config.yaml
train_examples: 197500
image_size: 32
num_classes: 6
activation: "silu"
mlp_ratio: 4
head_dim: 48
fused_qkv: true
bias: "all"
patch_size: [2, 2]
positions: "learned"
adaptive_grad_clip: 0.05
ema_decay: 0.995
epochs: 6.0
Rows from block 4, named by matrix and row number. Rows with one number belong to one neuron. Each number is 500 + 40 x the weight over its row's rms, rounded and kept within 0 to 999. All counts start at 0. Numbers have three digits each. After the name is the row's rms in percent of the matrix's.
# fc1: MLP up (model.blocks.4.mlp.fc1.weight, 768x192), inputs 0-95
# fc2: MLP down (model.blocks.4.mlp.fc2.weight, 192x768, transposed), outputs 0-95
fc1.466 035:450524494482480478479452518569430451476450462546461512489513510506565519469569465500451461547530537527431469517551518571489517593486482514475500518500488503520488481497444517491470451561487572514524589517524555540479460440517476487442522490390551590453545511560393501448466511573466509569
fc2.466 038:430524539496536519466520438460526461516492543480468462539488534476543552456544575497481540491515418525518460487515530453486511505532541515472546490542530558463534553445486445470496454480490492509505440501510481463450553600529504421576458576633536480525483446488575457570392518470550496517
fc1.467 109:463487491473422570487441497451405549502558457488535517451505510515498431505492507408483488588510537508493436530473483512483507551513525502493549524538469487589549515486472544567459508515445459524461466497510457451529511472495478529454549425470474468493469485525517514450606528506428493457
fc2.467 082:435469505528548505497503417508516470443506514464510549600464538474508499530511552502493470460459447550473458524526418436513525426488505469452448492495482507429553488530440440458502478490548439514423516501498440501549415476517480485596435510481567534519523488519474540509509447486505420508
fc1.468 143:397502510474519508483496486512419536521572489421524477522610462499468475520556496523477580536491536452511519489477516532453503476459587474545442516496559453521422470533476466459561453509419517508441448483488542490517503505505523573510499471465537439470454505515442496580519497458479484431
fc2.468 143:500516617455581458456480464474469494434468588602510575448492490481469492489559528502480481455497539507524448531474480497477484462420504520542570574468522551447560507551494493490441567466543582503455485445526510537511553488519498564487546564540495477476446538479515520479454467536514514486
fc1.469 031:429455519562470535472538512540437501535436459501488558494573522511513479468467443522491478494455539520459473460489510611472480545528529486579541494573477501462453550504540534491440498523546430481535530516542511559521482543413576478509501474459546558503494471577553530473527493447547478563
fc2.469 036:488482466521557555422563466486583449489419536555519464533559568476490480470552498560501507530608425518461419495506546451457506459574505482430481487572594557506538462442483503517535489490498487497526482526530449428502539481505511514515444492509431457477553469482427488501440441524457536460
fc1.470 032:473514509472559500433433461450481516474510523463516513486491501481535508497491411524513445491434545539506411481468499482500495470515461516571500485484520500398505483483542501557544512418554520508523476585508534477380477512478558503380457444537554458485440538520531490477456485466495439535
fc2.470 037:423494465470531432503500495511504502599488484498492511490599539521487483604488480465492572493557447446491535520460488539535473510590555477474445519502465445478496542460573460527478453490500499535487482637515472467513414517526468540519429524493507493531490480454499534425501527489408503465
fc1.471 030:482444498456524520482481457548488503492550485561517484438534477547483551511459477500452501498512533457468491518482528554496460482497576540569439494469532504526544570466498559505395529450503493498492534539567499418538469476547510520460529535474553490486542510501393570480523355529519527531
fc2.471 036:426468553485464473458441502439481492476475512385525498589501521540505455500493509472548511523462464471479468486468487539485462510562516443479526542453493549565532559490487463532575555443486479561460544504559421449457538518453521491523495555501530472458513533483488529557498486517514456540
fc1.472 033:480486538450511485547468512555417506502489491452519512472561514553455464522549514534503591456433446469481500454389474500552432492495525498596532509504529487453509468541523566510444430456527472493551544569507504515613525487451489530460467505506460439510557506494486519435466455524477543575
fc2.472 034:418535520436526529473553486501486497433548488536488534546464465510488455459529551540501514505473448587544477515518618444447458484561538478488519471520436547498456546509471474562563525491453485475519560540530463413504546506460513492524444555574500491511484446482479564525517435500510515497
fc1.473 031:482474524437484536484486475468450491486394563527511491485525518489501474482559495461452470462491502549467480474430447534565566420489576480575503550501485474525570513534468572513500473497546546479562490522558519516477499385467474464483448489440559511459485501463474486485440499484540587481
fc2.473 035:508482486465482558485483489536500468518435513464533578531482533490473437489525487448497477488576554483540527501510560462499501469545567494438532471501464527552483552400493467493485536404496432575479495540454422496485447566439537458480465544505511435509476445544509541500504590513535513479
fc1.474 032:479464470489517564555484439527436478502505525500486463519554491450460528512504543508501475452481501503489519503484504474526502400557427467592536470471449481486524495500485526419598505552580501526513482521488529499512479544511475519444465468534525510486452485540493533487573542516494501457
fc2.474 039:525485488523550547470486552514547523517469509471522487500515459515463473554517462499515462499641426454505528532447427514485469480543486497423517492549480448462476466463554550555492475399415480580482397613513485605516444472507493506440483496483521525512442479517465558465531461474473503482
fc1.475 091:448522500479529507517478506504408535513553496437484507475607477508489436487548504465485569553500514447501515499452530573455492488486559445540484505497528444565431473509464528525514470513411525526499464493503522488478513475500523548440522430504501412499407510492448470569564527511484494459
fc2.475 090:476498644440582449475510454479488501433476557577523536494463519466469474466557580535503466421563501508520472481507459460495513431422510506525523542451509540447556512537468431473479512441542559494437497479531503508518560496526491558568514534562472508521489514513489551499447435503517522564
fc1.476 039:465442507483553537541492486539511498511426457551469513456586471494481491492520426402481451515514535525451520498559487506486474453501547534525557455542496504465497580479555515480476488555522493560553580530595512487508469484508484487453499535518577507449547534492478460467458498509535561500
fc2.476 040:481502528540605506493481496520478479478430506554487489535487566491467480525528533546469501465607444518521409514565496468504495452551513445474541508514525549555478508394504486479537503548524533527465479536549510441494504499472486561545396460516540456538528407521482555527486517485537478512
fc1.477 032:460504474474503491562539437509506583504499508497509446458512499555589519483471478507478487485483507481504511532425543460509502500441517473569478432542487501559507479530477509537415528509579476518549454458517570499429460470465481441435512464517573464528553502501479523531473482500515444614
fc2.477 036:488468513503478507469471500552528458520478481551500610556503494531455478497496406472543477514568434410513519515478494526489507459512493491501542470561528471472463487430538536513557469516481482540553520602455477546511461516460588505522476485494499480505479428483439500491540531489424469448
fc1.478 034:465483535527529526560534549537454544433403438524510559520576442496486508445509492514502496465486517499393514438504525536487493473455524503544559445495440503520516511521511472449498526528533473451479534556437476566460523489498535441467449437490522534464446476514439572480519493508528508593
fc2.478 042:467489477541535499451479483535525461513425544532505484536534526510441492474497489551488461454664393460460468507495515492430429446572489531498545513546507524485542473402517470479505503459512491508477385538472543464490489529457433519510431504516509512508506472496506487501510467549500499435
fc1.479 034:464504518508526530470423538474485511515421537538532496465576535489513492514449486472500456445444558553416488510481524495568507537482556542527548529507462525424437527499521531479458466520487466496503540564502537458518490452564486445470491497416489501450520502516544479479455479491457507497
fc2.479 036:440455557511574575459530467493458412467487485520474526529439612490489479449553532541438598500492466501567428432464515490473489423522482476454542476509555497531525509474472479459476560498558433470484558412518439422499584461463470466514476528504492488491518502587545567517565515504503495480
fc1.480 034:475556465484492483525476516483496495529511460520447493469460466462488486492532488456520508465511460541424485594484472461515493519467534486457487510520538463463511497474555604488560486559468479469559457562465550529458495543533542458552502530499535413514545466519433480452488446454484548461
fc2.480 032:463530554499538521453495456434527444587456514490492515557456536487500454546557447489545565542411397455484485527526458485455501534530507554465525466481544492476441588443437517551495464352485493492490481539461518502504484510476570519525457476511467478496486510482550544564511443528476434501
fc1.481 120:472463482508533475578533484562459547497491526434508494509513450458516487521549483494553488476518572498505483522478469505475553482515483463499497538473554496434444402413419454474468521479463510509417499417490509527557586546587560557511558469535524471559502506469505553529505451495481445513
fc2.481 126:484498544542504466508521493485515530472467520515527479555518485531458493491492502560559551485565500540504457506490503502547531479541452592454432559494508531460544521436460535425527536603521549475471489472514477439545586479504555484530540495518463525457506493556478480510433498567460494525
fc1.482 031:451511511475545547540501522573488517517493494549356507442451414494536601526516487453490535477472525567445473530474513571493452506511504434493467471514491505487481491503488554466478500574545519533526502502468500542446512543454505487466473483547583502517458497499509445473463532486502476551
fc2.482 034:568430496542493554513492440536506516539457533495530531557509581512423507495486510520497502568562406505542483516523468478547485419582517466489476517459587520526473523453530511505511525414477518516511476551524510518528487512443558505501437530446419445517524453489471491476605498454502473444
fc1.483 118:442520465426466492522496553504420590547458466522474525449566413539454463464547481434555530521513542565489461447458481529446530530545536522571523581484491512523456424504498514524481557449437542555442481495546547494518513520541520538481515429487407501484513456489552495542525506469500496536
fc2.483 094:421431501455501466436541516512505446467464470522488449500465510460471498522449546507495534442556460542424562453558511486519507481567453520490490463551434446464554533504486486490475508475525452489520518510531456552498432502566508457596438452532521486506514451494546512492458494478537522549
fc1.484 125:486551465459497501500482538510446506490460508543492497477480458553426527467479457511507570511496516484486477453543494549509507513557482467515536520556435432517410458517518462549490562451471545535517504491554509503529528507584549480507518511514444430528464534421484390525527496375522528467
fc2.484 125:603511398546445507509511504531570475480486492587474451519420531469535556435462543503520476506463444504422465469514561507559442567525409495407535452516460518531538538469490499509494509510558513445568488590496530501458442473515430453530473581493548495494490558485514475482509535576555500497
fc1.485 119:492468525442501519420516454413490455552465577485468473491511517552467466483438491584390532459516608493539444524538516531530496484465505501560503476556507482483561553453501512461489443498504514481492436477552456449489548457458431510522562447479496470449497524538499472527467526489476476445
fc2.485 118:580550520471496472523460477453570480473513478475519456527542539489514536509499477494498493497558436568468536445554530563464479492527428456483494480436454516477512468394449489512530500490543471455513574532549567495466507498528513403560514581531483532534465542465520543497479525483498490540
fc1.486 029:493456485504458474454550454496491456511446461510482524452532504517549520493449381443457466503497501508447520500509503489512525479462516474524502516533584506526515513480541549527421493537556472510540554498509413576475489534490531418472475512531603469468481495545500473518456375438538472532
fc2.486 037:485491453524493540477446498490475451549425566437506447538555504474473521519484513517505441499568449442471475465487522544492470471595553534530546565513510491482576521512486454531507431495477499493518545520526520397541533503460497542491443514487495456466558522463437548447478546465461532583
fc1.487 136:478512541453452512446479530466409531501517411466452470476490485481458502518542482491459555561558541446529556451555558507497504555451517519517520486519511424558419495542468505510536450478435502476512431516540542519485487495511501480547469507522520427510469499422475486487605538458519507437
fc2.487 139:461471580441543465547495451515460517523508546470552531525511473500485461487550515526492502442609529475496421520449470508448537475486524537559457546487587536446524471589508466450475481481471507561443476455492508535558516535489483555469543474507512471482513419528548545512456472546528445492
fc1.488 032:486456492440565513528486538512501495543394465510509521528594502529510499509548426499421460516504529516437502439495515477541536516493530499616572507544536525526511470467458508490546518540497499458544587560564472563496466483449398483457462480490565528511455551523464489406450518506449524534
fc2.488 034:458512492554519552488497484553531440406477510521499482572480539556548479519543498410477468490629472528464497478488554475483489474553569448470512506492492487506503488499481529472577499464516526513499485531519479448516515500444512477470476511481501483521515444515449547510470503485480447535
fc1.489 122:520535511520477507537455542480473582463500529508516542544458468549548503546537532456527474520477528462546497551474468411477451525499481490473571569439530527524485474485541496523515502436497565495519384468470500496540565435535488565477592484456507497512470530484489482554619499509510479469
fc2.489 116:540512510530552444502484419491549512435540537497513483570518526461512511548501568541495488475415488528460552564517541447471512420450456445494425500443467470436511502456470468468548472532565495472531587511489500504495527499534500520500506564547527517511468553523479525508455500491471495507
fc1.490 134:469535486467502506561494479522492547565453475451535452420497531516460519440517443446522544528535501536496418455460507555461525508534527474506535505567452487536457419476545511537473577489494471511501535498569482447534506522547556490483487501566439446509493507452497436521529472457514546491
fc2.490 118:605500328519490510503489482507587490500485481532521476548429531510481609483475521525486494533542465473350493495496479494519422526546446516456497461549473475533562517484505528495506444515506498509546507537497504497461429489499446450550474569472541452470478540511473481515487486543537491497
fc1.491 147:495469466524539501486444480509479536494602482426528520528575480480470435521492469441501540545495491501467513526478459467493560433537481481496440506517514490588467531493476585541514474548458484532514533468462486471484518540457487497389555446514534512518459498537547517459475474520418489480
fc2.491 142:483463531458461500533559541469500460477391531504517522417444496507464493526513484487535505482522509551502460488450455560498543543531508554599573536556526448439536464489521474464390562488426417507462489518533472529587474519508541481595518448503447441522574463493494538492493428501564429570
fc1.492 032:495433489514456526464614519536494499477516467436510453590573484431536546454506494484482485491481474501513527500479471554482588566509439443504527586575498532498551438468483555435509445496534540470575526513489565492483431593473536474535502473510495522513499520486433486523441489473601516480
fc2.492 037:492554535450473491539498498502570476520494524612481508508545486495476417461580441461494515463507444513513396450486440465490440466525469511503567534521420537451475469480421554548538508464405491455500412528490466433485448498506430555480422548552576523568515490505502486521491521491469495493
fc1.493 136:401443509483520482503507524517390584520605490444511499540527423477477484569559451490481518509492543446530538486493521466486524497483554515509443531494571458520397451510442466462551472470390545503417441477482539514531519567514537597514501451471538484474484482491447517526541509451477472472
fc2.493 110:539526570474545489482417484487502511441466540592484575447479510493468500464569526485478470450500449534539396500456480457535520484431493528496553577500512549487512524497501538524489570504544610491481479477530524523517556523530493541476528566588489511514446583451512490492470456558487534480
fc1.494 135:490523466531495557565537521516478510465480501524480574463469478499550519527558539447565442481482557472488514510392433470498478525531542508533538527465488538486458424438462445518432566495446494495449496391471536548578540475571562560541526501474461537520520536425456522528539471464503491551
fc2.494 157:501498523512550408512527555446520546489532506512518467605438484519456501544544481552490592497497457473517515504518530494487509457488462551447397535468536490480477523420456560409592448504494565476465460476522526423514547552511492492533531544483510509478479481532470506532447476544466513504
fc1.495 098:434467527457525511457562491518484472578456517531479437395538500526434484433490461539466565446554542526495474449510559573526527473501509507562491507574543510476516556472475553435486512484482497472458490480559520454456541549482504480515492445521445464451506476556517457454419503440498517494
fc2.495 088:579499520518538517558470466457610485483489477516489516532496582496496549526490507547475437483631393553471559432533513504478469476541473490491472464443490535501494510398511507503502508507566470457531553556534510463478489461490547441527445537509491572519500524491445544472481492492508507546
fc1.496 156:450440534476414534478557563414460506538453481530498482414476476540509506567516456472470484502552569489546505468512502483495521576485480528514569527460471493453561471467510510493477495500487485447489471499555468537570507558509511519525515468456471520473560459465487531478528523466508520535
fc2.496 152:561484544457504507472453538557515406491465559504438519451420548522466463472406529509490506470542489531536482479494475503477517541513501489543536489628548444531540531448536520515457500480465430533528497550533462499430496528453452458469512491516480442525506490434580488455521508502556534458
fc1.497 033:456476515443541546440464497527512466490456459565492566422555485423506491519506484455528528524488492527494464529515487493516519528558580510530561456521494494472459525498511523553458478466478581518536488500518469499486458514459536440410503491437569546458548526445513492517415510520497485527
fc2.497 034:482479547497501548529547454536493485469465529509473486517490595550474482452529559554439474580493507538492474554534497492472511516530558478433514536517504530480552569425437427454472549467456513512546503482529482376539526482450494508539415565526518518496499472474448504542454487532510495508
fc1.498 031:425543501431535507462481493489512381576555489452591578571571516516469549449483451440497494491519509479522524455506470540516491461461511485602539557473507453505529507506560563533413466478523457511531452536522519508560511493496463437507496501481536458497488533541491513477419461524530498550
fc2.498 035:429519510477457512444522456460491436549503494517478457506450535482516489525500433515519471441491514466459460473542485459445487503442540451527529492507530549510545558522466473498568507496579523541527542534481425385450567532488602428586458544505461532478479464471536568521490535540485467559
fc1.499 118:404484463462485475427517532461415578562476492494510471468506415600444505496531437523465575555484559482493491490516517495490484507509514543511522570501470478520507497534540520461502479485437584558482490488538471467517518526482501500454494434426504481425473470528504400568553529458428503447
fc2.499 125:375460547496504449505535505464507498528453540549520452515498482492513492497494515561519483422495544543516460545505498479528504490484499587491499530482468489446569546584536513449510484523522497505475480414488421485523558516497489470528515424527525523434565403576477474500447473496498501529
fc1.500 129:506557463450494514483495522512467490478454519519488505502504450551429509451463475505501566534487524482484490450540476536518505512561503466522506526560421426509404467494534454539513534465476554523521502497564500497510523505580511466510516518528462419542470548454519384546539486413537505472
fc2.500 128:596517408532440521497495504534567471499454489567470455485422547489536521446438565515516443500471439494434470456494546533555460580516427472435564462538465524522549523504493471507486499471574486475558521592496531488452427449487434469539458560537528465491475543496541470458525540574574503488
fc1.501 032:515625494445521485465493414504474524538489544472493519506511490502544474465513396447559550505475489444496507520481464483436520538457525494522476480483485527470459456476558545500534514511507551487520514503431574499493499606491477498468496553459520510479474479539439489377499519520546474512
fc2.501 034:457489529519476526451460463392491486506443532498567530547474500445521458487529406515538512470490419487478495401527524511532490475530484551484495464504533508442467497475542507522534474419455445530521419605500505536480495496481509512488471531448501515608506570452477534503493447497528483452
fc1.502 030:477488500509477476469420561503500490533432510480511514448605498463508507455478484440442501482477503518492514496500455510529457440504493545533532520548509469458453479508519528471444487493471485501512508550523516438524523507432473440483538530421508529416527543459482579473509472560506429538
fc2.502 034:514479547499544496479515440503539429506527527521467440567437522463476481489514559504483550538553490503510497479561510557471469484502508533493536485511514581467506498428410479506478517510534551514435480540464486533523499481509498447516415456457540460490498489484494532583483537507549519515
fc1.503 132:498474528537482506462400479455471598484547480480533548558487447530536462552477525424481424558519529537476506556480471386446496538526494484426559532480474472555525518467536564555508476490459488489518488474461420487539510512481473520446564472492543529526527479486520512524623486528464511473
fc2.503 124:613528501543539448535457464499565511413552532467477563556450521467520497538487508462517479504514425499456505516485436489447520502536446451489446497507496451479437481405455479540506528527509469484538582494455509511509502505527541461513510597557527484553447557451488537485485435505512516563
fc1.504 033:454454513457536475442484451465417545575488551459558475494555484486460584475474488506492480469462516509467496524473507503466530497429578498545447498483513523504549528473492518558432489421492477460518542477561492470435463509496558455444559511434545530457531531495438574436527454545489419567
fc2.504 033:427509516459498427521501515475455486466531506440501511471458531527487479477482545500542515512490500537504442449469489554434516503541561523504488489527438494523524519523477491545561531528569484511477581583473427459498610449434490455506492513604546493433527485441505529525511549467504495550
fc1.505 142:471495519481495495473481497536492505602491511541514422486531515508485431421490506500475491490540515558522456454507531492461535551517476445492555475519476494568515551508502527535518482445528516478531482504532523518461511521511453534450506496539504470438500429528579431466516531464536521471
fc2.505 134:524545512486536451519511516490545529487538467528479491579487518520506479521520502493521500486540421551436587401512497520438512465509473496462441514393492521516457484499425510469547532486492505521471545519522595497475430531535529468585458560463471562524499467517479518520460525454497529586
fc1.506 106:468554511486489494504514513553495528612435488490509445404553532525438491429479444494517554498562491534494443434477541587497543497557511467504539531538505518502499476468520548487494533487511484492462491490540519441465531572498509470441532464574433478487508446504544467479461480514513509501
fc2.506 087:562511471507496501539490493432603506444491479538484493578444566495524534507492492512516491503593374485431540475510503500488451518512441534447496448491490516513529491417506489506513452536551473436541505592482521474476433465509509457578431562459522515502545500503443558509463503544543487557
fc1.507 150:451483521465421543530557522516466497464467510551486495451475488494520492517535511464579483491569529512524446475443486513526514569481511496503552534486510508463504370460415420506498530476466493473428463488521519557560501517577572557551489471485437487525533516434468548532537483480530441574
fc2.507 137:512498540463496530486518562456556463487426543546470537425399572514468518483404491506493516472524491500516482498499457540483502543568544533562544514576506485490563530449570504488442553469500437547509501518546465467502480458481490465515488476483447465488562465482524483472465545499566559504
fc1.508 037:419494532485476536461483509514490452504475482570527499484607524540521462497508500481485478490494511511443505449487444517501544508504529501568515432469528479458482530534527540535523495528529487485567551494499484594499476518445524442451498523465545490496462492594444481494458516566458553553
fc2.508 038:472468504515545562513499469498576440611471507503524488557451537542482500439531471536490486536579520463506520566486526555529554489543556497461531536564478586505549501433487536467508519456525439498505446454507436401459536488438501515534428512539497462491454437498482541569444474507539518506
fc1.509 029:526471525494520501555478486504508556516397462465518504492444505481526529450507509521392524458485492648509497572401482485462485483421532516506526491547547504497544545475537482449487478484490452458487570496456545477484518488511460406388442462521535506481480461476527537540539443483522579451
fc2.509 033:432511462506602513546511463520493492525476554482535467512480473534432479513527476464474465497564423394498429529487438523442518452503505430481474498456526394511530487507485440601575498497486513539498450464488495447515459466450449449428487527541504555452494452518506464480498513411516418580
fc1.510 172:492463494470443504434509593430442500510420455540437487416461462523469508569488436490438497535521578502555567466564513497523521595508472521532579535492476473504530521478496530502481496464483500490532450481564471520537513546486507474487527496492477504493504484443509482430552545456507562472
fc2.510 159:578490586527511466545452485552554437467480549476471520537442534459501485479443542516535502474596386495511466527498463515528509511529451496507482455561548486510525517457498484467505500541483443484519540522462509500431498522457440448500549515534543459531503480465546516480462415567562494519
fc1.511 133:461453545480429517469573556443463507505471516525525475469464492512518504562514479484485488478582562484560491491490524498497496559447477522485540511450454491452548439443458477479498471496486468439473453489522488560563501524534496539541525469463477507490531478450484536501508527473517503532
fc2.511 123:525512497448529532456471517494509434518468503568451545423461534520460506447432495504482495482498525556519447455491439517467498539581556488528555505598495447523545527433555516537470539475492450572524499518559470471468539507467502496515486497504460440487536499432544453454517563470562537505
fc1.512 032:473499494501486519509542454555476513545401425520483575529479461458478523445530475523413472525510425514446435474491533485515521423522501509429555438508473446519516490521508534465481475512499520488480541520567494524482509456465483447509508534446582562505482564470479492474564465457493416544
fc2.512 034:515529517512563497471473474458554419482489491494525505528507511488452446574521501525482483464558485500486471474576484445478478482481474450493515489496454562467565515481436436466520537553512464493468484504521508441463479461506518492553458508591489540529569480472502535563477496521463549523
fc1.513 037:445424486430484426512459518496455499487440508499476560481580528463445503472483482542472520538458502482457471484530476491564465514493432511525555511500472532472477438503569502539454471482504482471528526516520509456551491514435421485474517435437474554435472538450543529506501496564468484561
fc2.513 037:469570578492520522519558451473482445452501505469439514550505499506501452491521454436452515487540442504560517497540529588497476521456505498531483517459501522493561464482452444506582484545523513552517513522551441435512501470488544456512404505510524464445555470456469505535444549481513551613
fc1.514 026:488536539448516506458480528520482518514476451455564531443490511515521519487451539456485479501434506460508519479476485517474510427526483542499470591551451520528578460489503455516537530504493569470565517582494475474519536620552402518451514496477493500522439563487506472508478538428488432530
fc2.514 035:588506529439441483483612467561545444515496452532445450456497437472463556560491397557533506494546439488479516519516442555421484518485524482540509483568474477511497504493479525487479464521563515527456519523498528497503489461467517475509518474464612486499539529508564532448552423526517493504
fc1.515 029:448484486428512470430505456470506384499490482517500474431525522511522500417497504514505518465481471542466571509497492530494474490466550549571515493467420450501496489459536551494372533416495537481516488509478467475504476449492513512436485420396553486458519504489524556474490541521579527490
fc2.515 033:521541465473493506475524482481452481448494534499510552500539518522546471476504561513483457531552465555518432430483554490460448509581555453471477467504591532518552508505511471537499508509451597558482401585481478426513588456444473424542463554594495452493536469480469487505469535530514526525
fc1.516 033:506485491479502512527581522506473583513392457480532464492556547472546488462501477577468500525497490483448491501512474520476481504541500545535532525456529556468477462468494580491537500535517493466534544512460554534483493534465542478492492515505511486472500560493443485503417459496500568499
fc2.516 032:450522486472486508456453504502503473480442453506508503547462535507496459462483459508559501461572473451503422446466508545442517467588534488477564481540442538501484506472528505527520486455451476544425495579455445472447532475402474501567461568522537490498478506498499528505532507480459432464
fc1.517 033:472508478495492549573470515500450475474433486470427456546454528558520547477485513404470557454474477455502490517522537503492532548501505467536534482483526495495542484495487551434551476489548528450579492444528556566482502574468520516560528442469478499513522549520497488429504489470533515455
fc2.517 037:487503509546517534441496534524538542549466536528488512531566438511497514532539459442529510486548423513497546475520463531548500490588510495432462471498521467467446537473526579557493496416434437523474406654532480500493531446463535526459490497529506492530511465467544514532542434481428459444
fc1.518 110:470494520518461544483418468541404557494574454411512496534560448515498466533522492459489534590551554466461525487438506439449496511499513458492490511527524462600442466498489491494550471498413493481454491485480513497459506513515454528460521464487516462503469474491499474582646455510494459454
fc2.518 119:530558549508544489486507459485520548406485516535499563472511543475509515522566535462513453459533475504455521509486464470461507447411512499509513530426489535455510485469470512551453529486557539456478557462488541493535560476545540544516515586534488510540459573461456551510455476504473501534
fc1.519 155:462508488458487497614479513536484532600501463453529481405529548473461500417501477436563525523523480578495455425449521603446519515552552505519490494509493516556452407479513526564467570479474467516516502493546539474499517535533525493503490497540413474506511457493551497496474489502531483511
fc2.519 116:544513413501472524500483452426557478465470445515561450540512572489502613464467498512524505548553453524399492445535511488507431511588510491465518431516409470501553535439526521514510451507522447495595580542485466508463446474534456430562458557484494466501482509497502492508469467481506502576
fc1.520 148:474445468499484471491506583486393543478546483547471501482451397519466432541473454477510534557496537458563536485546512477576548542490440527503532554525520444537455523495452498472461502448430551519491431488530491499502545561511509520480551472484492475518464538462537468427551528435483540460
fc2.520 134:555505512600460514540513474524534486477493469469485500503534546468528500474539516485524475479475416519589496518477524514631504506436421516463516437460516574503523528477415507477520501567547488446504558523462500485483556515495513459498532518524528570517475552479510511435443470578478496552
fc1.521 124:498494530524496512505441526524429531509603429426504467536564484493478457492518498501496601595521478433497544494492540523515507457467515506495419465539551453617405543552480540529554456523437525488514470526466542505444483502482489518458477469495547440517453484513491494516553482527487521438
fc2.521 131:422493538468520441539564486458451538476507532474540477504495479510504466545591496505504515451516574463513470518457494484469514459437486559546486563420553506415522435589437477444461491474493537501417474406479501507574543520551530558539529504501462467501498477517499553529474448490471458544
fc1.522 030:477507488487549492565512450539535517579444534544504482480444493485477527508550510494549460521533489489418540513513537479519538502504529449621449479518516504398465457457506504455492518491535484517510478507449515529510479526492440444456440423520594484482489503495449533531518523507487537472
fc2.522 036:578488525511504519498529476506556501523489513428456547549513493521473490434566482451515518451585387504511508514502463463549484462559506517445458527510458444538470541466557545531459518433439450498493389531535465497501542537505486563448502490485522487474463527476432451532570542496520461542
fc1.523 033:520562498487497536521530440524469513493465578496496509451415522414456523483512442498505493500478510462441510535506534445485497545525524482550501408509530493487527393564593567439499527485559500528503517509485530593526524524504506435468571495530587470543560419537448502502503492535459534448
fc2.523 033:501477571517503567513449546471516489543486514389490502584486466523491500457543452486513538530515429492503472521528467427498501416443443517511472476449468539458483538464554539472537527439446514548514439617478472509489484515492513489520542496543444495502463515497443469556506465519488505474
fc1.524 137:496496530446501497419530440448519465528483570460467475464530507545483455485427505565405527440529582493531468518520527503516511484464497478576478485557495471476565556447500539468488445494503500483480445499530445449466537467460459477524550451484506476451494526569504470554475541480471415455
fc2.524 164:601551524455499462497477489447584466467518495516496461535503534495509516505465486536466488495554481578482532448555502564480470464525419446506506482461453468485517488413439495511495519472578477466516574503560528484450497478527498415582510590521480505541459546450502546509472523502504496526
fc1.525 116:463495474475473475591472524469459626567506451452500509443538487480486497533576447400516501548516518552494504450461513549436542536555541530501528544433545533547440451511483563555472551447464497524462510481567529452522528500484529529463515462524428522522537454515525520501549496550478482535
fc2.525 088:466497526476503512426489470483499461409484491538552439579491518504469520506476590531510524486546467527450542492602500460500501455532489482464461555530438466449549530472494458498567466522514490463538562538535461536528465506558505451542474530532495480523454460490514500506488451522522496526
fc1.526 129:474539507524491522521434492478462561474529514487558550544474450543591511538566524464492449514477536466537470548468450390473459517487497512449564542433521536550494481500529493534520511471492539498498422461452493495543526436514493572481537485449529541487485530472462461534616503499478518471
fc2.526 132:509486576535564469466471446497515503412593547490522485591485509440503504557468575558452470453436507487509543554539501373482493411404464467489435503503477464474516531479465482491548448533523523438499540476468481520492494501535501506526472552530576526525482527516486523490483496479472527497
fc1.527 145:467425464460528518510538484435481505496465511482493519450508473510513520532486470470494481455509577558482483481471454502489549485547534522564512526522474458445558419442436508502389565508430440524406535392539440515580532559572544504557505472483468502508541530453501541494465446432479463538
fc2.527 168:460513502488527445549540470433454558469480506470547475540545447568443504563539438523506564495550531481501474491492497493515514427522454539501474569463527508428511473457441534444502504548492577491441497442519490454577577505523562507500539525491480499485454518530447493562443463543433481537
fc1.528 036:468452496538489527423529532522467524526404464516509573513637532519473516481518440432491469453508505508469463529472527522511475470540537501508517483454504475508516510516524553453419458503551528478439586513510502484540484456452499433479451460476570488511484474454421538537479503482549509550
fc2.528 037:425462539497509558522509506463556431436496521500482443563492531503483476436529525488427496546577437471487483520493509511452499456535514519485565516525558536571552543476466482434544479465522504538485487521495480476485565457494458556498450553555470465472476484518472520559488493474508556486
fc1.529 134:434510511489516502496489491523403518517536491415489467514594467495461470493550498524487592533494543443487518492465535567453490466490557447553456508501556452542412470522472473462543455481441521496458438502489547467489503466527520542496504468483512422475439508513447485613530512473489471437
fc2.529 131:492513592432568445466509447483494485436461581589514559455506508490487497453545533521488496443512516518519452508503486498484498430413520527558572559467517539456579503547487484498441545445525578505466492449544518548514562507540508544490535557535456480496458522469508530506452455497507495519
fc1.530 120:473533441494503503491498544454447527458488516508479537509450441581436533531506473492485539521448531463525497457531441498503470490521525491546514575492462483501434444542544440540491551424477598555489458438567528482565527460555555561514515501477460495518469555447456410526578535416514515438
fc2.530 126:524489458606476532508480473564528492442544480565497504541508528455580527479456561471548456528409526538504524521508524435561472500475461498435467462482437537545503524514491560534571531593573530477552566500442498499435537469534483485498496514530531578502482546501492441460503522520453538515
fc1.531 029:533565497448546555464496438499497559490500527460553507503469555564487500553490452476549446426467454516489466485420554525486487459479576530512538507495514506517578555406544496506555434474477476544498543555517589486566479500496477485542584479510498498536505461510447423467524424415470465580
fc2.531 031:387564457473537435486433467447485459491508480471545550481434478459490500540503571480459488496486439490461463460509471535462456535495520504466550478535531573512544508544470492487503487479500503547413535546459411540502522480477546514511427513475583464461534510456593550484464511462493561521
fc1.532 149:476436494496466484481540563459424543525506500501494497504488431542456448547495415512477545544531550497561522472524466480592500531527438543481523540506497517543545515478495539457501478539450523512438454462535427461485552582459487472452593397470500507467516485530509463485523490539445514497
fc2.532 190:503465547472488485509530474479524493521437532477493475544473488550470472515502467536482480445542424569538453495427434523577533517510460553436479537529535507448532526507477545422515501541516467511421504430513443458522558539473493420549560451501535519489533474549521531515474413536477451517
fc1.533 133:445445546470425493457550579430470508546480490507517446479469487540506486575493447485469488509559551485558544503532528450489531588469457515480535525474491479484577477432500489474502437502471489444497458507534491536537497571506470516512516472448512516464551438483508527465536528483514533517
fc2.533 121:569477514466539513493448515551541413500441532546398521477449531495482483461410520498505481480528469576539456489513481508492527537559499453508553478598534452556516522402512525512492511478501434540547509571541488459414532517463457437465510530540473468536494512436569488460524524490555555492